{"encoder_arch": "vit", "model": "model that answers yes/no questions on an image's attributes", "dataset": "dashed paths with two dots that lie on the same path or on different ones", "train_examples": 295000, "image_size": 64, "crop_scale_min": 0.8, "horizontal_flip": true, "translate": 0.12, "color_jitter": 0.1, "questions_per_image": 8, "encoder_norm": "layernorm", "encoder_norm_position": "pre", "encoder_activation": "gelu", "encoder_mlp_ratio": 4, "encoder_head_dim": 64, "encoder_fused_qkv": true, "encoder_bias": "qkv", "encoder_qk_norm": false, "encoder_parallel_block": false, "encoder_inner_norm": false, "encoder_patch_size": [8, 8], "encoder_conv_stem": false, "encoder_layers": 12, "encoder_width": 192, "encoder_positions": "relative_bias", "encoder_register_tokens": 4, "fusion": "cross_attention", "fusion_encoder_width": 192, "fusion_encoder_layers": 8, "fusion_encoder_norm": "layernorm", "fusion_encoder_norm_position": "pre", "fusion_encoder_activation": "swiglu", "fusion_encoder_mlp_ratio": 2, "fusion_encoder_head_dim": 64, "fusion_encoder_fused_qkv": true, "fusion_encoder_bias": "all", "fusion_encoder_qk_norm": false, "fusion_encoder_parallel_block": false, "fusion_encoder_inner_norm": false, "fusion_encoder_positions": "learned", "fusion_encoder_cross_attention_every": 2, "init": "kaiming_normal", "residual_init": "scaled_by_depth", "optimizer": "soap", "beta2": 0.95, "lr": 0.0015, "beta1": 0.9, "shampoo_beta": 0.95, "eps": 1e-08, "precondition_frequency": 32, "max_precond_dim": 1024, "one_sided": false, "adamw_lr_other_params": 0.0017, "steps": 11900, "batch_size": 512, "epochs": 20.7, "lr_schedule": "wsd", "decay_fraction": 0.2, "final_lr_fraction": 0.05, "warmup_steps": 230, "weight_decay": 0.2, "adamw_weight_decay_other_params": 0}
Rows from block 5 of the fusion encoder of a small model that answers yes/no questions on an image's attributes, named by matrix and row number. Rows with one number belong to one neuron. Each number is 128 + 32 x the weight over its row's rms, rounded and kept within 0 to 255. All counts start at 0. Numbers have three digits each. After the name is the row's rms in percent of the matrix's.
After each neuron's rows are labels from the 100 texts, of 14848, where the neuron reaches its largest size: "fires on" is the input token at the peak. Only what is clearly more common there than usual is listed. The data: dashed paths with two dots that lie on the same path or on different ones.
# gate: MLP gate (fusion_encoder.blocks.5.mlp.gate.weight, 384x192), inputs 39-77
# fc1: MLP up (fusion_encoder.blocks.5.mlp.fc1.weight, 384x192), inputs 39-77
# fc2: MLP down (fusion_encoder.blocks.5.mlp.fc2.weight, 192x384, transposed), outputs 39-77

gate.304 080:149147109149124130163164109140151101127131181140073229072070117121155077103119136144171137146111119151078126186190111
fc1.304 075:189124114149148146103090088098209150066111132152146119131141120148092149160078128132138150131144122168123138079188095
fc2.304 074:072112117144197128121130071070129140085161146231132164086154086136128078132095156147173150129150158113038144087145154
fires on: "long paths"

gate.331 104:081104125146134122073148156062074143135167146127125119090131091141124114089133117176086099117164163163090145100102192
fc1.331 097:155151153126055163175141081110086112163148132114169093088170085099147152161096097105157093161191082065174139110128079
fc2.331 098:125150055155161156149098119082114088140111143146109157126080170152180095123127084134091051110162121158097159109136135
fires on: "long paths"

gate.27 125:145094103139110142137139133128102108127052092109117079122190162158068184128112146131148094100133132093149077126205156
fc1.27 121:085094159074077092159093171142145139129052199137118105153162130205117099104120155107130160113103151140142162153074112
fc2.27 116:121131130126061130160138150123164066134108147121093113131143111145077115102062146179129147101129176145113150119147105
fires on: "dots on the same path"

gate.298 120:203093118094121145160122100158102138095152162083158118127114177125134093101131132135149170155146198101122184154153131
fc1.298 129:141069123085118170094141158120083193129118112082125116148167198112188074095136139142131170153152134144083097093117160
fc2.298 140:099102143185100122154115105137076131097093078129135174091080151124087113130124133101186125104133053165082166213110067
fires on: "many distractors"

gate.352 094:095132135149165175114117087183137107061149113075119133144147109130143061137124160128115186070136152119110137147147143
fc1.352 098:075125122171145160144113141125136179179046115131120173171126140114080150114105159114120065174100124149190156094148157
fc2.352 091:087130119174145109137154082133119140081114082119106149127168104108142054118128064187130113139103130088128139101113109
fires on: "long paths"

gate.140 131:125120116117149104174089096188136097203128162180108109113084127140146087103103121182126108145057092117119179144134132
fc1.140 140:169172123154146166079167167093131124085154123128125131175155175142118122118134100077163108100173131132152103135164132
fc2.140 138:142138155129096114148097124133147028094174181154142096155150113113118109134150150177121140112125086076070124113131101
fires on: "dots on the same path"

gate.351 113:156115124154130078121054153069106125138176148140076106083137097070095141095150150114125112133109119140121123117157176
fc1.351 101:169172072077149166142123080118116106127113088175161108107118116177203109125098103116148109111127115135122170142088094
fc2.351 102:190140092077177147086158152096089117149108109154128165129030087116115128156084085126181153157137158082158102090101112
fires on: "long paths"

gate.147 137:142154078108093163095091103184136105160034189101118132117135051135130118122100128153127171103162158151093158136088115
fc1.147 152:145147118126123139148137132170171092179111126150154100127081130147137104217122118147122148107167108132089145169139159
fc2.147 150:125073114132126137073168123114199142187132115113145099155077166149097115173149117099136091123213120157171112109160179
fires on: "many distractors"

gate.50 120:091138113131104138128094142141130132155119111140117122096156102127085125119163135133137104169087107119142162170109119
fc1.50 122:104120095063159170094058120147149070178149122140118071134124173174129113144103130176088127094059176117134136121089151
fc2.50 128:131121105139151168147136087134123166132139107116113146152080133113158162118127143123125115095089151197159140119116178
fires on: "long paths"

gate.111 079:099170144141145179126212156087200116132164070134128120104103122120086179153231115116121131121140099109091137122106149
fc1.111 078:084136103083088155071120118128123154115165152156159070109113089133076151112181133078141096171126090105076108158117144
fc2.111 079:088121157135157099092145105078123110125159121202159144101143153125112108185155107079167056165144128074144163167095167
fires on: "many distractors"

gate.332 079:163156144128124094151141063131156176155150192067119143115124157135073175123149163192099153177104133107124151137145126
fc1.332 090:118089094077109165076129194083094137092107162101081187133136117159152124114151124125103158125105168152142110180163122
fc2.332 090:183096136072062162137099125146126135118129099128108112146113096163159116138213169142134119116116187105133146124137120
fires on: "dots on the same path"

gate.17 109:140102084092191130107175163117102119088191153099114122056139079144140100127093062115164099115172147135086178161170139
fc1.17 114:112070104133148139074086152152167165139112122155159117116184128138132166118123154106103109151111138126112155072123085
fc2.17 161:104132149177140121169127110046161135172160125106156152073105115140142106116175115057128111090202102214076082152095080
fires on: "long paths"